config.yaml
gain_aug_db: 10
hidden_act: "geglu"
epochs: 25.6
Rows from block 4, named by matrix and row number. Rows with one number belong to one attention dimension. Each number is 500 + 40 x the weight over its row's rms, rounded and kept within 0 to 999. All counts start at 0. Numbers have three digits each. After the name is the row's rms in percent of the matrix's.
# v: attention query, key and value (stacked) (model.blocks.4.attn.qkv.weight, 384x160, the v third), inputs 0-159
# proj: attention output (model.blocks.4.attn.proj.weight, 160x128, transposed), outputs 0-159
v.60 101:520509432553446554551493431449508486480485503464434509534496465562544527510462466530407575499496472479471449506446539457533508498558530501516440556546502537575486496470426526448522509522506459488522476463553517513479534495528477494463541570437561497482482504517500472544542475518483437560455549442394543559508496544465472521491487470455493462493502543520565499501553515524536496466477492566503517522470474506511467653499478493559562504445500483435479574488463551451414505471516518
v.61 109:524491577503450467467447500497507454462562485511512431460532428545501445465554522537491488517483557411546509462520515507513516454518510509392554611513446506538524450549539462521476492514513537539555487608500437566450495536485484531512445473434506573515426470581549466518452458486580506502506459528445430439485517480531526446468489464500516493440431520497531477548451486480507475463539510538490548466536510516512470450515562494492548480557495509490471523550598503529501486497489514
v.62 096:516490468488508439533488474508520480477507549510528538452487495491483543461466535455545534541475595497528517555542562504521415482456535440481599480419408507505460526545610492605482489523470562567542538486498481510480521522486482502475434474565474571552505471513536489460447461509547421500476511474466526456515513497502543464546511503488422465507469479491551538443503535584512505525555479492529481432495554482429504396558560471485459471473516554467493472453447528498529519476495501
v.63 110:558513489547450527408490484462451468546499558576476518526502504505470506505559547404476536530450518531470519501466555507612483489450485488560502511508524451510544479516423546481543489504536395502443536497473534480543562468441520494490520507528537486468479513507488503494471434504517476475501482480459545516466471532420574496508457546474518501490480533505489496483603495565526573561410543532484482450519466495494514482446530530538547565507451489427483471423459433507499465609463489
v.64 092:531566501436536497511462490552488470574513518479483517549499489511475574562504514475434561515564489495507498457496545487537498445519492469477571540471446483606446516458504579433422492533533548534485499534488480516518466465469569465527521456521474510539525478493444445474519517524539495429454514487474519559573534496451417492522525548459507472446409433442497524500527587511501495521485532467428480467489579442537558526530394501555484447486491444513450485491538440526542496504518491
v.65 088:526469514571541532514532524492471513467541457472470486506461426470437475493564537491488552516484502532525431577439487494470499535537518480402480560596455522509503495504529440550496532436516519535579401504523504456491538466472456479452476541470474542539444496520490408596432480492420493539523478488512498528488478552527410496473557528502492476516514529506465476528501514469497557464457519453454535575532553380535493531463538524520461504540500443552550490508517507507511446520479568
v.66 094:475583461490533441627450477503501484517535516469501426475520502423570524503488509451486541499552523465459499531539495471576537511492491462490451493584462522525442554514500492490538521387470518534487459544452493495521489538553481464475467471515484558488496477550555485491463506500505506549537601468471512557505492556469511481462486542486557456468452518558461543468522497561509498492469500437433470516477536501523605447476513431481567488388518512528498429473575480546451511505520517
v.67 103:475588488414532535526483516551538506427488503520498450482482467530534535505470441449503543490509505417504490485478465543463487422510451509430597444495519526546375441520532432484499545500524543495561510598461515528542508473501482468491489495547519518526556557488531511557508607502533486463446496476448513485564496494463477521479487506547465512503493464464471532475433481537504467498570488442461493435533567542457580450502415475535516479512500513489501430494549505510469479591511519
v.68 117:469449511465504526484533502477511506561451545492511590459507553435540457512441504514531464479504482470523486527491502495434494558519526476599461460484477471526602546512523430547459428479472528488479523502496497541517452460523422526459584538487480466553462520473518595480593482511490516497577446513513468469408497463532557514529480477478500408569490506566543485418476544476483497447496462533583452496508503566441496423523559477468502474485536560512464523493470569511510507486501481
v.69 120:479432537537546547449468599493487452595449484457583573519474490515480473495578523508565486518517522532578477538527551517527533506559489578494470507475435499489594547474502422496414552492501484455529493500487474533436471502447511495490461500378493457460509468523482480512527418529528499459492487543562480509488483510478416517487488467483475517477493477506525492559584569474528471522509487369528516533528479506526517563530490481500427517492506483466510558517472496465490474470463549
v.70 081:461478490438489430443491531497467537526479454507549520497519502508437548468530485439528419563509588556542531499549530514543528448482464507501559497428499464487508480462506497449452531608494530435590524585487534533456512489501488515531426507479458474527573528450480472500506485446483501449466586533533507478571486484469501529506533572520475585505557420421521413482558465519441526562480472512526521447524466515538477579566479501508482500506475509489528508508427483460515491545503484
v.71 098:464469457457466510471492509492498501357498475585535468486527416492483520471527488414470531559417480558521499491514475453489539418474515498438605578426564448493498451486555540476538537546545506476487526465499540518551536562489453516557571463449482504466526479549501497525503529475505501491421566502519495463605519454496527491486496524516510513487537491464464480541569469555526492522552522527493471442499501529491465572510456506529428589483455483476541496486515513513447510530487452
v.72 093:505627515493525508494431515525507463651469530528441445479478540532477448531511502517489526493539497482559498502474554500533494508518522528568453476487499509564552542466427478530528515505442470537507521503507518477511509446519474524457524539481482482608493528540489504441526517524484503501517444461460491525454549495436400523520455475497540492576432555530570480470517544457492521437527433486481384570469545484441474477538519516474472455501523494605438486491496504505470489515536460
v.73 096:463533482509450542520539540437451545435462482447452459444499571470517484492402504527421492525448549550475465483534407470515613509546530526441412485540513390484479441499442545516540571577499477482432463501544463551507463492496510479490535503446510532509447576554488541543508540579555438523467537507504481567508448511525483500439507496487530502464505485548509480523520478480506523500474567513438523512493503446498525570486494510535509456537531483572452548515513462498523507462526502
v.74 094:498459501500496534461479461458483496570415481454500558456481516529502474440504541578463488518531511659534537478546521565459509540455490528510387478449486496438611547500554470427498481510534522502470501514536504468478467548478489522458531544461493472544479531534538434438477437475469579546592495545497482489436503477469536495471462478488545531572549497540518511473506549514474478498550447481517462559477458555483475485504519530451529477512507568493504543473484524539414485500449503
v.75 084:479514503477506497460459540487479452561560511474492582484505556484529527489497505551499515457513528578453536497512507512510503522557458493440472593479447424477419559439507625456470484527468490484510513557431434485485436516481533452474463540450515528567427527448435498485526495491497552470480528518453521438463480561544430543522493500478519514476505500524530560549469453525534476530562483451511532503474561457540534515598442483526460476466476549500527514409512532556445476435520530
v.76 108:497442478496480542450506532437502582536487529538571470468477499437435481465541463543483504544457542514513470499518506505501570501482486545468546446584563435493537501564496464518470517535522539484529451481578501499481504511491500509464371525491458497442489456544493571551452349514448483452518553560552539551501468431482517468470511552532521570498556491441493490479540475500452490533503490489492499473454482539485451541543547540455540502547442453502521490530480581479571476527495496
v.77 101:466537468525531477529462520562539477671528418492556478445469498558507549490578517534566600518494473417514472550512502514554548517545505527499493470604476562539460439458535447511525492473510477476526510513378505467487518409505496475512503507460504457483496482439513488444467506526463507504532421469486449509419480505531507549512514437518515461506487529456567491496469534476487434432522529516460450549501514515520481437489507493471535498533523469501447479534504542480546484486527538
v.78 087:534551516490497480556456521471525428436524529499453452556506531449463476494528528515552458531478514450502514470489443509554512626504457463484456493470490474450485525511447445453461518563473463493572504539556484474471498488475521470499556430458480528431466503508466464566511420456458482555499462533438521574571496493449463521484467541515541528523445500554484518553445498493522567457564485516490546572451534511557497622431539532480495521522510520566531578461494508471473480492557516
v.79 103:484420523499561535502516535529509522371377487573504496483481519399518525563488488488517505476526447517508499495468470550410471513449492438498539464470508515477486563543555493521398473469549557527505445467524503522461464521465496492455459516567510494436508533484563520537569529451551500541511511541557536520533476510461532470479499507474501494554448451546481559472564476480475462481639486435514595446495480550471549484481499506523488504505501454478527512487526475528523502512468466
v.80 090:519496505494489538469520501493522496554423562492466615465504524442461493487501562512523476457506503483527511589539497511538448483563462528604438484475406455473539560516524476586504484474494482480578566521515495516456538497534459493477477517444465436481495469570500481529529442503438507475524528497540483472447500490452492487556507468516522501571534560524431550490471539486521549491390466457592470457506532536467554385450561480440477529468537527493491500499441530499513481516501494
v.81 094:493532454424526521547464457454481542508478479480508501484466489466605485545436513544464485544497509538520515557521478482467476503490514528555474437456495442532449550482481500498571522502474500552468497513471488515630490477540502471524491501526536466583472548532542474484503517561465546473547481459431515498459521503469423493456478531502545440572548455518500428468427533510508537441457521539472464527472520510472499411497454526455562465456550537640482498530577484571475471524482459
v.82 108:535480520475501477484509478505415455425439522473516464559510528489475444523474472467510453470520467595485530456519525475461444588450531460502411537414494485469557535497437551479491531508506494476461477501610546517505507554483523553496520474505505487513563537507503442453511560486524471582473558472519528495509537511493532497546459503501459573497517475592497533544488455473507535580481496510442459585454411496490532583549472497506400446496544537475529539468482430506531494495459517
v.83 100:543559475477474514494462498500509543456501520473484470496482512533522537492442480518448508451507470541496528517513513512494500509465447501485507495531499459464367488447438515446546512453444466482470451519571472484582462516490562490425500498536532526485552494491527500531482544516577520507473560518496598479583522528497473471522539557537484437487495490448454456456441490506516535554502578565468579422514534525555576571576486474565525500434468494560472442426494430506433499506465543
v.84 097:411481510513496521480465596485504479618449493482545534477466500548519478487488439512595500537543531496561501495516546497494520533485516520506463425454504546515591482514493421543483547437456494506611452516480450517499437460483470484448423559484501463600489533555507524461509450509516542530519431493516519484423504529436427535463491456527506464521535491519519487512492560487521520468597477399561447579480503535461502457500480479486513450526523503494511528522502534531449503503531513
v.85 082:521496526467463540470518562489509501411494445553458567433482557440508546490479484525468553506473461560481479512452426498516444495525515462498534557480501496511542451466578558575497467564489538495498538492471561511562512443493460509569550455425476506488494531421458490469568574517489525485500398502492474552511483455528525470502499434500469463568462442522585453475545536489495525454604477540496459475467537520413449492521528473508512560560532530506468548480495517475534483438504481
v.86 106:529445529569489587491509518457524510393463500482520527461472565418532596562474538568453541536508487514453485545482420521483557532523528509440425507624556452481467472506522487572476481523509483523416502431469515455493491488460521484498465509466527490435436522490485468507489471571544537473497476539506528548475501486504549420509488509540483494489482419503548542512511479522461500491500542455401545466526487503474466528456517526507581524514481422506491560540530498450523449463524532
v.87 083:511519497520428457462464507455475516491444537550457450498478536445495594535494482548463514526505494525470522572477540488537474496479467551520425469515471442479554457458460486483537507558531468483445506397482545553524482522515523492506400509557546495469525527544510486452401450504521587426484546557467544528461498533465502561517538590514486597494516487478559492508581447532475547462459476573471548470469449482563526541515553503482514543478491479509507516475462449521424497469493549
v.88 096:526540473450496530553512421490480553489561529500565436496465459435510504420498467547448548506540562489528516519534509434498541541465478498444498384570550539539471406521523524524537571524469523507517495536417521508527544483508512433489445473594468488529483538500511510502447458505458477520514525470527515531468508491487533482520502490560495557478561473422473479457439493520491579468428529575414476560464448504493519452508503443448572483551462506506455467525541507520548467547494519
v.89 090:483500474503399515427546536489494479439507519488464467488507479556495463491502483450441469497445525610508509477544483515525535397511488518468549608465515479458510491463525581476521579549516479444538481570533493472419547494498496523493484514410485518487489482551476483503525534424511482494401635482575455458548496506490521536460500476500486547508528503465489518540556446504504522572541463499497507454512511488522548589566450469532494555494545507499523497487522512488411490495457488
v.90 121:515465510468494463518562453481454511545481456489430523466528551424545471484497522565452463449468455499442539525518495428438448571462538478513426519506541426464495541474494576515547417573488505524396516457415519479560497535533490516485554505535536514504504522506505518484478546507420509536573472537515516509490497498549525526538510481432568482558581591526549497491503476476486494498422545592493510499467424518512487469508575456496425533487486493573521527486498474498524475497466463
v.91 090:516446504474481511480529519520529513542536409492526557469546504537481542443475482470500525523478475491483517500542465462570541371452488547420509566545527469580440448465572538539480505567496528459496527558413507467553514511462450530521593453486511567504502513500495449440481509501523539450501541443552549508547457496462537480480518478489495469502543405472571487528547525500491545573507498486511531410481478507469525565485466522460503522536472457439508408450512447456505513462517475
v.92 105:434536426487530506550572400547490516488514441511533476535495482479524494527460533444504516541510513499463479507483519514488493380526536477532579519491450521549450485530536492556492526450550538507485455520565475545527540488553411453503456483438456540582463544535506470545540571530509425533442565412494498477529546529508455439490469508494474582484503488558469538440498485527503527504481521394512485471536507474464575426488466478520516458495522471422475485477549484509560526496520464
v.93 103:508499438467495521459508593532502494510489468454525491494445506625496516559466484499527519459485470534492454513439501470415507461543494493469558494433436463504483554490498576373478504542569505524490505538540461540500458521477598498512480516481509511553595501496447496459527532491506542447474538549481496423563505473522450527490491513452510539527521543467487472502479502466491472499542506526546511535517575461567558489572392491536398451462476515541524505456529459519446530486471529
v.94 089:465464478441539474555534481540496494503490452478538564505505507535552442470547473510577463428498490540493560544478447500421440537519466455568479498410483514472424543454547438510478548515471497491544502576429536546584521475518470511524501405523504510549499502485469466495566610491555508535494462460513460454488493544509531515506519434487500505485540480502479412479424506425518519537532557518561489562536509547492564460573462456509454497452523562487480476451499465456529531510473504
v.95 096:434543465482549423569491449523465508514468434487455460497546562507508399447520494462539476515483479439534460452503460524417501517476478529556486526466480512524494625480499500435492482439489489479555432511532506485581508509584507503491529493506532491554580515477530519544539556492511463572499493425479400532540464454483531504414466485477536545557479542541472554476563487464496462473543471430546529512529486565506520399541541489535483536505516498518495508494517462491533495564491485
v.96 101:493493500474469554504451553522472460465435544494496486506515555430510543552524558506423494538529564538566522524543538465564556507524502480553446487500478427503551518442564463478436485513570534465473461541465502533382478489437462432504542523434486460478509487538491453516582490483524511449457558498528485547538576482468462507531503526451517476540439429473540529471561479546500487478445465465390511474511529482498585547537467485533530500487512503523449523518573517482472458513433475
v.97 092:450482455521489489491527586500489539523438445509513476480499546531525495489553460483512445489507555485507480532487479520511465567489482511493500402534528544528512509514493457417514489530499530488493494450447570501544462514517557512517393454507520432448560565433528527473521462501528526483574486550564486509546411428456574468474578488487475617513539506486508481479533486465435456487546459492483520509536476547544511474526511462482479409551448489488536472468474501439567529539498612
v.98 091:558447523518529542496444486506463476517486520542533480483456480550473490541588458566538592559443392481498522584454465499502511510500517499460449553528507474472503492468546478550550535426493455482531498420496550522555500456538534482467515461475563492505532419527531434491497483468432486536467414463455532514421502486479480493506502493507575461498452458441476457551502493498510468430463589521470535596487511493522410501500505529533519568473521442579490481540525494483537465535515502
v.99 094:526515481426454507423512594561487547548548407459464498481460512527470523466527542511533563506499575503540462546512521459516543488470434573500519481446549454549485499438410457479511461583499538465475525593399484451546524459528471514557555529432498539584615512450492487452522555528447533473506504476516479518526540542513456513518543516506497499519568449434527427506482482463477515511454470471465498477524523465470512486561424501525514501534497473504490459496491509496527458486474494
v.100 114:492511543470482500487523469468463510353490510539461520481504517499507490482493478496476547505467515576532503402472461551410511461490516495427509549400512480481524463521558555584542517547481489523508522477518511537474519499515515509524503527523528510560460560491479542506507594479489471524379402464454468456431519511522527536498471442537480554518511474521522522548499466502529501497602476478516444513461515545404417497523466484518505551574506534430514543509478519554494464519482441
v.101 104:540493488523566481534489529494430484509486512464449545550508501555512492556512551435494530475506496494493517489457483434453445526517475496454461533489433444548548582565593498431469487492562524534509557563503490517516468568494500466490526510477515558567569466551478431463518461500442516441532526473520565495546523477479490501528466545486507534479456494517454515495569559478496520492398505467511459603541572480529545392485449478467394459422460510484507477493550458509488506498479481
v.102 113:543512516516490484531466472484497486508566516466448521545539557416463538542422537482489499534538465480480483552538413460567504491501495493532437553571452441500495483470493540560500479510502468474578474486471520501489552474514522477481495489533522525496486493550477397458474456473459515469465570483511564537546471494468455532540520573549502484478488440460510510462522463504504664485411504530458582477486502493556524494438548476476553572453495463501497456486528402462436460511505510
proj.60 099:465438543558474506491514505509483457525521483497464415513440490501514497507579461473444545561508504442455460497490506467531593517525450485516414463519481490438523473537522464468507583433518448526467504618522509492454476483508550516562390490492504505371493475473573478523603466509493456533538459445500501503534476514557457465491466529512571589498534521494498537520493538489540493523531529482481561527460528511473467540457443552448495536460521527554537484557528442509527480467493515
proj.61 108:498549458511440515469509505516488479472545516532484490484526491497471449496573503503499504472487485515500457505455502467491500480548546503550507476489510520532491450477403548380497471486546480470430519455461487453575536425552518470506482507525502486401461559529513477533523492517548504462536545484522544510557502477513568531436505498489485453515557585504493551518543378481529538523548521602450520495518471484428453496525453476515524492579497403498488570436475527593528526598512488
proj.62 100:587597565514577563533529479466524472562495494459550570542515511489556488500438495495491486516510470525446464516456469476466430461525514494483541437549528597450449448495508520469497484529482520485558528407505487437570507458511503488490443497519539532519549523432526464484466541489438496533489457456483504517472520461485568500454525507468412478567568518525431431535469481471459542565471489583486472545534513465643499489505537518504477491506480457516458533513480467487461497518486475
proj.63 113:482530606527566558507492622494481464477501525491492422528471497438515564541494477497513534527559545380542501542470492495490476554505463522494497481453502509520467441530505408531465546426509464538462454499519496492393449536483577536480416486475484505453524485514490480486424486515535512464475528525508442505510506486468486479472527512496470511497460504463494473538455536452492436515614484490457597477535445532508490528495499478570481497537509524576563522557572498460521533461466507
proj.64 088:459421502538472510499513517557512480438477541557445491478460542528470544401422523433576476510492487475539477456477518513546535557477522500532452533452523465523472528486437518485509496462483479537470525511522462510473516556411444442521549465526513550371518481518463541545436440559438489523539510516484477480443508525480518550486528459540528569476557560528498560532472483535490486503581550526541445468557533514483515502506593455456444486515533499488519502503408476542533449435535495
proj.65 095:582530546530448377491453506495510551550494470447475492533527507517488517563501484481478414446563484505486570502516486435502483511514557521504460482398519486471555518619566518463514484502502567476555486515490504460499578452482509517522506544462505415460471459504541479485447571534525531449487468479544433490480523440543562486576509480471511496501512529494489475545508482476530431512518456497494518507400515480549510505517488462471427460463542512547505515516553425499423510422554513
proj.66 089:503409492523536504539529518571513472434499528532524534491482430551501530454545529507503444507513544540484477437538480496492556542553565443498477518531410549528509531464463500475506513509478550479491551422480499495531488502457452507528497524501504457482503519546413508519394454471494474457544573525561451538514487478524462513499478432496419538480516520382516529560541590500515421453532512421461545467458535496597457475515463479457505560514493528494508537467539536507552527431531504
proj.67 107:442391446497543489501535572519517488541535541502518504479541508478481445441487488479496591521501508466495507475547535479540526584508561509529445490453484442504485522435452527461511518417517455507505562479561529451503499566456435497506557475488521487377500467596503502508414440497460522476444551592493512586411512470476493492513492478517548499505508545581509493490508570521492556520443512529507574491486526512520489557461566475472495526476478484528508463488463488537493496450498421
proj.68 122:457445505514521485482482423485513500527470478544520453482486476379554485503485502488441412492458479465527459504487537513482510535516470453516504482560475500501412523467463508518531435523489482541487490478522471510459489448556520508493491515539518510522474473531475441506666602499534532524414559455498481561620495529513484498520497442489495440449501501522568518425486496522476461525533531470525567504540462492453554531494519530574614481509527537497468507494513578495476500551478534
proj.69 117:572584465468574483471425497493527473568526472478441504504488457540469534541544500527535326467458473482487526500489480479470486499498457489471537480477451496483581496580485514454527471545548482537467540541507501548496481508555522485526551497524494541450539536470540545467472644482507488504433455461496470431488523485496497485487542478511574497473455546461510444540475550490485449471562466579469450509520515509456475444519498487519430524496523507523512492544559452484453512417538507
proj.70 075:478494516512527575492489464479484491534496498506477527540538511560432470474456533498506534497479528406506539560533511532508504517463480529439578503530506439542545464526495492615474554493549513542522516508516462497548476529500596513450476437472498520435576532535535567478448484507450505472454449516502465426493481448463506504480538484486523604488432539619455432523528490507445523502512557589519460511497497449504463509520542484555469483483447505501529451470436404497548510521494420
proj.71 098:487542443488557550472511555479471494534486550472471529509537521562395499499454462530563629503480525474473519510506479502527498543425469549471527503444495536478519467542557425446481538446398504475523471481534527476525518525475579488485442511422521511539555471471482469477506412513492494446536464486524532485537509496474504495481488597452567516534414497550464458491504459521484549501440488583532425507526487498500450534478438526448468526521497540507507485524518471543556530597530445
proj.72 083:469485521442593492513467479526542449436483460535539463459485472377531481478513517479482449470479460547576496432438513506467488590461487499555547523514495509547501509480536510529503517520522448570472501487500536516440510444438483477509550525527509549439402459490477500538582570527523517482516544480488454453491483497534509577483496443486496430432575529428496587527541474529565512538580496407413456479513502539440512502551535511504501490510547523488449479516496507509482469507503543
proj.73 103:580493581601613414532426548491535490521504471581491473507479499552557560500530493446538543500484462469484529488427523541497504432505468506516528461478515568523553484473531551472512484540523516501560549459475475537426518534559514501520436506515497502474462468365517497515511341506527513513533474464436507460506484534557458504503499513522499462526529433505515489489397509473465494510443497453457491548454514508506452475531488555447456479505520508515542533492504479504505523503495494
proj.74 095:473540579461520499460474436466459441533538536463505532527551526387531480504511518561566433416521557503494522506537448525504470479493479501502548485475399550545473532542496455532481498514546432495507535460545465528523522477549487511513427508482465477510488519422567540557554577506510472486453440461455444423550469490532540510511475464474481508478445503503536475545485466441541435486534420481484503517482503519494534439520450498565456522456528462508446562473563554492573566548495520
proj.75 080:540434502552527417558451496505494502552547535439494529518462530516467547475508562482534412490533541483509485470517483472558479501534499446544544509520479528531515546503428492520493469513523353508472558487379461534419448483440451503524498480530497483416490512492427592550441525484538489502523512541489468534439484453493484505516606515492528535467487572518559478511484450523502459507538475500540512522468538484432534536531499520517449508523515534512520469515409514416537514471496542
proj.76 107:521569541476491529434480460476497530514539480498449475489555508526463490531473492468507548469450540492475480502496489525467457442460471523382523511421494471552512473524521535519488500526521569556571465590526472513507511503518558502474530481535464527552530528582576456509446518501523568485458482468452466367570506457513581538508478505476458587451470532558480464525484520469462520549503521557451541494476533446418517497443460467524531462488475530516507513515568465576518466577472459
proj.77 095:484488478531523518563493492484513502386521543514523456500483531494522499473456552485487453488506481540503512496470500456418546441480552450513427473565480467488526486458528551516522500568488482479470474452504530496554489506513453511486608441552522529475451540578498477508491654497530484501447495513535479492472523526520473485512498509526430540491618488438515525484481509536498474512565465481502597522522509490407447595497535493516523582524457497458497496466510478489396491412488500
proj.78 094:568478517454475431531477494522496480522506454460579484507518464504531479564582513488497544447487513550481527547438532478497493474506518507521570514520517510510611488572473502521450548510549454512437468596472496505468567480544430524560533503452491506549511508391563512489448529487560462498538574457493497442505480503492507512555497490537488495500475513379447461492469478495520459491519453497465420511493520502477505448589400472421456513480525459495544423500526483509498471427514526
proj.79 102:462408451444492439449503499470474523598518492476510480565536521491510441492566526506480461461484505464454485481536490462535514580533530544484476558495463458531457528496425522405544514463526427502504513543583477486508514521484512518485424501479501463543583440515532506452525470501501493483470537491496511562459504467499497504540470442509545458478448578565480521478553589472514508558433558569514454476515484512560576489494499474546454477431480506450507505511522614561442469478541505
proj.80 090:484504493451406486566473470497482478547499479481449520451461457451557479514470464539494423486496517516488483497529516482536547495532489487471486457491503471518448513538513499571509463481498586541613540564514521532447482438581502506509517558518480535434517449535468514483548626491533507475496514504524507471629484510556490443470503486439511432485390475474497506511524522520490470483589523477460568468441546469503477451551485510544509530477492566598498515503541502482487478555492569
proj.81 086:444438566526511527566525513512507479518488521519527487489461511350519561523475498474500473502539504530502537448555490546500522563509450528538458457465528570480385552506492553493495458506440476459484567403455483557452527448542468537510419532519490444418465455470486458570519420528469512542546568492484510453470479583553511502524536488495477423502504476502508516513523468490557497500555531446497563471458517445506548539508508532458560454514521527454497508454500504473536520467464459
proj.82 103:539445474470519513465479486507456484561517444524522614555557474447519531511577501495578473514534465462520522508474470498531454522512475535522566515546508569498510495517482422471463525431500467509492542476472517511497462490432589497487495514456462418540481495446466539471503438485485495491572498499519493480468499483488517569465496463462559432518407445458471483480555483508551480450517523475539407445524498564643514448522529532473431512464512446497495531521468543479573454533508548
proj.83 094:501419556588540425497538463524490511538505561495528536486488498512469476479545546460483528550503532552499518570488473489522471525524483493564545500507548495484532506438434469522480450447493502553563541421452501509470572494443499462494506533527458483452502486472495534512378326469455505499493549527442534541426454502491529473529548517476475524520529465512458508521484510528481531534501530472493445556510488478583522515496483491471489512498508446502543481499519536489635512497451411
proj.84 094:541446551443627467508475508539518510506484529511486461516516518408524512517529537493442344484497514463503525513482485481437522560503470454503486521534426526506494530546490515457512458484539436515390487499533530543518477485501516535472545504536513471445494477557489477550560648479505509531455516512487478502474506448544469565535546481509501435458538524473549470506465564467539504557523470503436518493459506551471531503535543461521486488503518460512426472552551472450441512422500532
proj.85 088:456520507512522411546445485462505505504488504574545484510480546473507478491475482459445538485507493406569476518459575508522489547472493508506464524530526503541434526481535505458573475551516467511539480500513534510501543507538453508514404508485517470530480493485517534497615528483502518490497462523470497584530476524523406490516488482520569534459486486545517511385457451522484519555477431499577484502548448499460517557523478577493489493485529567477503436478407541471385504605548515
proj.86 100:467583504551480397507385509478513510507503456506528475503525510543533559543517446436478530487514526501492474473524517512481491454503457510450494495436473508503499543530478592378569493596508516432562548543517490552472525545543458517542494531546488423605500524461529526456468412463562491546476482473442503506507495527552430533474479542518479537517494471502551521447465542450545512525508475509518519514454498467493441540504452549538477473497492547428470563456492541504435478452525510
proj.87 092:489605563463494543431501477511498443501533497455531541516493446580507479575543467526512515547531512512509445471526468524482469529460460518437590493498562523493489513539506496538521550542521552444516499557499493526501547462456512491503438542515446469569550589474524525477443360438493543535548465467457533499464469450570490543449532514470455462478502482431496531504459458474533536565538534499445410464571487528503430454530439510499479496501491494464517563518504483483557499524461482
proj.88 095:534448550531448592494499507522471475495505468561473544496560502442492500560459482450489558522558524512498485523488501484506521507495537466461397471469499562515431533457541491506474457455521612537548518447517509468572486560489497521530520417530462414541490466637532445502457452497465545483481545537482515490525519493518529573500476544525408496519519477510487525503486525504442527487516472452476615467477471450509488554462589456474574488481463464530507520515457466529469462499505453
proj.89 090:524539488516570479481460532466500478606485584472447571529563559571452497439507481522530534481499526452512548504496520486527471476487473543492574503471439532511566463500492393525506517478499534548558506485527533513471427521465606487468427525411486526452549480398477524456484453478505481460501454521470459477513503442477436532469493515497538516541432516528480439558523496504501514491432432473501459552470503538486421496531511486542414515506515518571528477529509495537543525576506478
proj.90 118:509455508562471510548494397412483510463515467437496464508482491460472511496539492516526490560530504505478485495467462517545490448568467509487471508503587573553466486458575488562488476532501514475560497403470511480521525436541490517523447482500508473587526502421499498501581439551538465463593501417505580483568488515513529456518516502500448392486441434457495544477500434476487455467541503473507514485538502461475563514492479548523493513513494491502528545476507538514538481627542524
proj.91 089:467429435531530509482441479468484473450514546541481536436502533544403574434466454483507519521456528505511499574481499462525541518460504531496429536544423551536457487527541464542517499536522517471579473423569516558540524543523538488501463494468520542455588475530504512551454437514493400489493444496473485496560485454518483543479502506499549613508445529509484481474504515526489510543493460499522559523510509486493371548484515500459417501533487469546439479470480533554500552558515526
proj.92 115:472447480533493472450492602532562523510497512530486510521506526545482516480433486500501451521472459431502521481513516484510535558477499500513410477511387497462447498507517490453491483478451514499516507437502495490463471508497527505466503555486536491396501478592440475471478476526474542476529502543545423577447510502497495489534496416476591541504434533548516479528566515515541508486417545450518582504440544503680519491500564458451523516497507540527492522508454486485534543500525491
proj.93 102:529453539509505517532562471456487491576532553412482537563479516497500483453501555502546462496488486466475529479490479511515455504497491525542536510496611482430533505463475475532447544462495473455432529507483502487391504483520520495480510488501485522324455492449515535560438512538480505512474472548466516510340510525478520556496510470538544450539539544538451484530476456481470518484535516574552461537539498488468532494502575467531480536507524447516545482542475466522575489502504441
proj.94 095:496427448529564496552495499491497473574543529482486515518459494431526466493514566525453423531509474467511545540457481473555532488495478490549404475580541529546456527453470469534484459466530439512472542373476485461516489511577506494502496459513501443435570485522513501480529564526470450495470569528520496559482512533491462433519511452534570455551429476531463488460541488560464500444473492451602558505518444486564547533515537520476493569481496486499522451492472469465459533434550475
proj.95 096:487434463479536498514563505522499462447513474516497431501490480500528450424537576543488484459443477499508542481527483485495531482495536495529559543538430470577560437487530533563457530451523410490464516417516491425526539488516515500456504522446521521446524519473486515469552491572517433492494565486513472497471500447499511477554514387503469459524519503558488513551564531476506486541431506459490549469548487555610590463538445478439512519431505503486514539476597564536477515494460483
proj.96 103:449480527561575494515425451566560484568465539493509482526535489509471518461480487473535444451515486430501523425486542519539503542496516473496544491441420506497523578481391494429539469518531527584509538523527479521483465516451491477528471489398499521496567474468509525431560467508516477445483504479501456455531530517477452530498475478516454553491462531461601503486476523533528412456598538519529467483527503504489418495526538530598434509500500545425493531502530541520512489477567491
proj.97 092:536593490424502561476527435433509474502549512502512460462503462513516365499526531552506510524426511427545452527512481509452482450497512487418565571532597518509512498475485580536535527520555532510448560544519533508521496536579504523499514462492460502496475558519604519455432537489501486449422464489519507442393531493498515471451530442517461540524543496521463494478474494450510525508450534499521506480561498518517574517465449543503512482464454496472540463525459506547460533523464463
proj.98 089:479566497472482471528470515548427556457527550496526456521505508464478535531515516518436459446606503608486549515481443472482524460413456467495454495415500497491505507517548539453525434496465529413501423482468485454563559492444507471537560509521537430540528516452514471497524504528505461531560513528457543464507455511540486544497480526459482510534548449471500567512465516490539516576633494529506491504523454496447502523523473519415474509498508525459489565539565464480429477452539527
proj.99 093:497449520512539540591470452511532500474464531476556508466517452453516585470426460396496512515498468488535541522497532500522509519517552531568495471501500525438534533492497560508502448515594487545505424518539510531536485473471510456518524454436540473323519511527470517513469476507484491509463496488509491404424485521461476487540566547503449495504501499559488507437474484503513522491579485583519543516511489461475457509545605529565487507499467489441503520462509489476478448532452418
proj.100 114:461532461456522504518480600520501497556479465527510511499489523455486474518490500509516616476542504484499504493544542494547493515469457554548475476451443518551448523491557449402490480449504356495509485502518466488505450525482509514515444496466505454565488475497433535504607468495474540515541490534456534554516521501538450501496479593493563428497448464610550496470467486495496571543406453510495482463456483527461541545532539535468490472462523529519492500534451500470434493584519539
proj.101 106:459483479440404536508494479532511474489502489495467525496511418457498533467491531558513393461501547465495476510503483504573497495470514498503481567388542517487474527521504495530482503457514577472460537498540484482482506517511460486524570493485509431389498546488462485534467543514502440506515515510544485504516480473531501544497441441539509494549450527483518535605490489425518442414625516568559518448479478530557460429498543523497460519522512517532463573521536464536564493509589554
proj.102 118:473448539531393476535441484527513459470443463500503529465462424550535546536498473472461494503536519537518508534499520477498500508474479498498503538490498453491522514549487511554504473584497644460562490525508494508497533455453568486497464554477475444525563459456444513513463398490502505519550556427485496523523462458542443575487516484515435573505465491424477542542522514474499505521593507467513512468479482480567354462596510464463495491535484456526477535479526505496470482472518530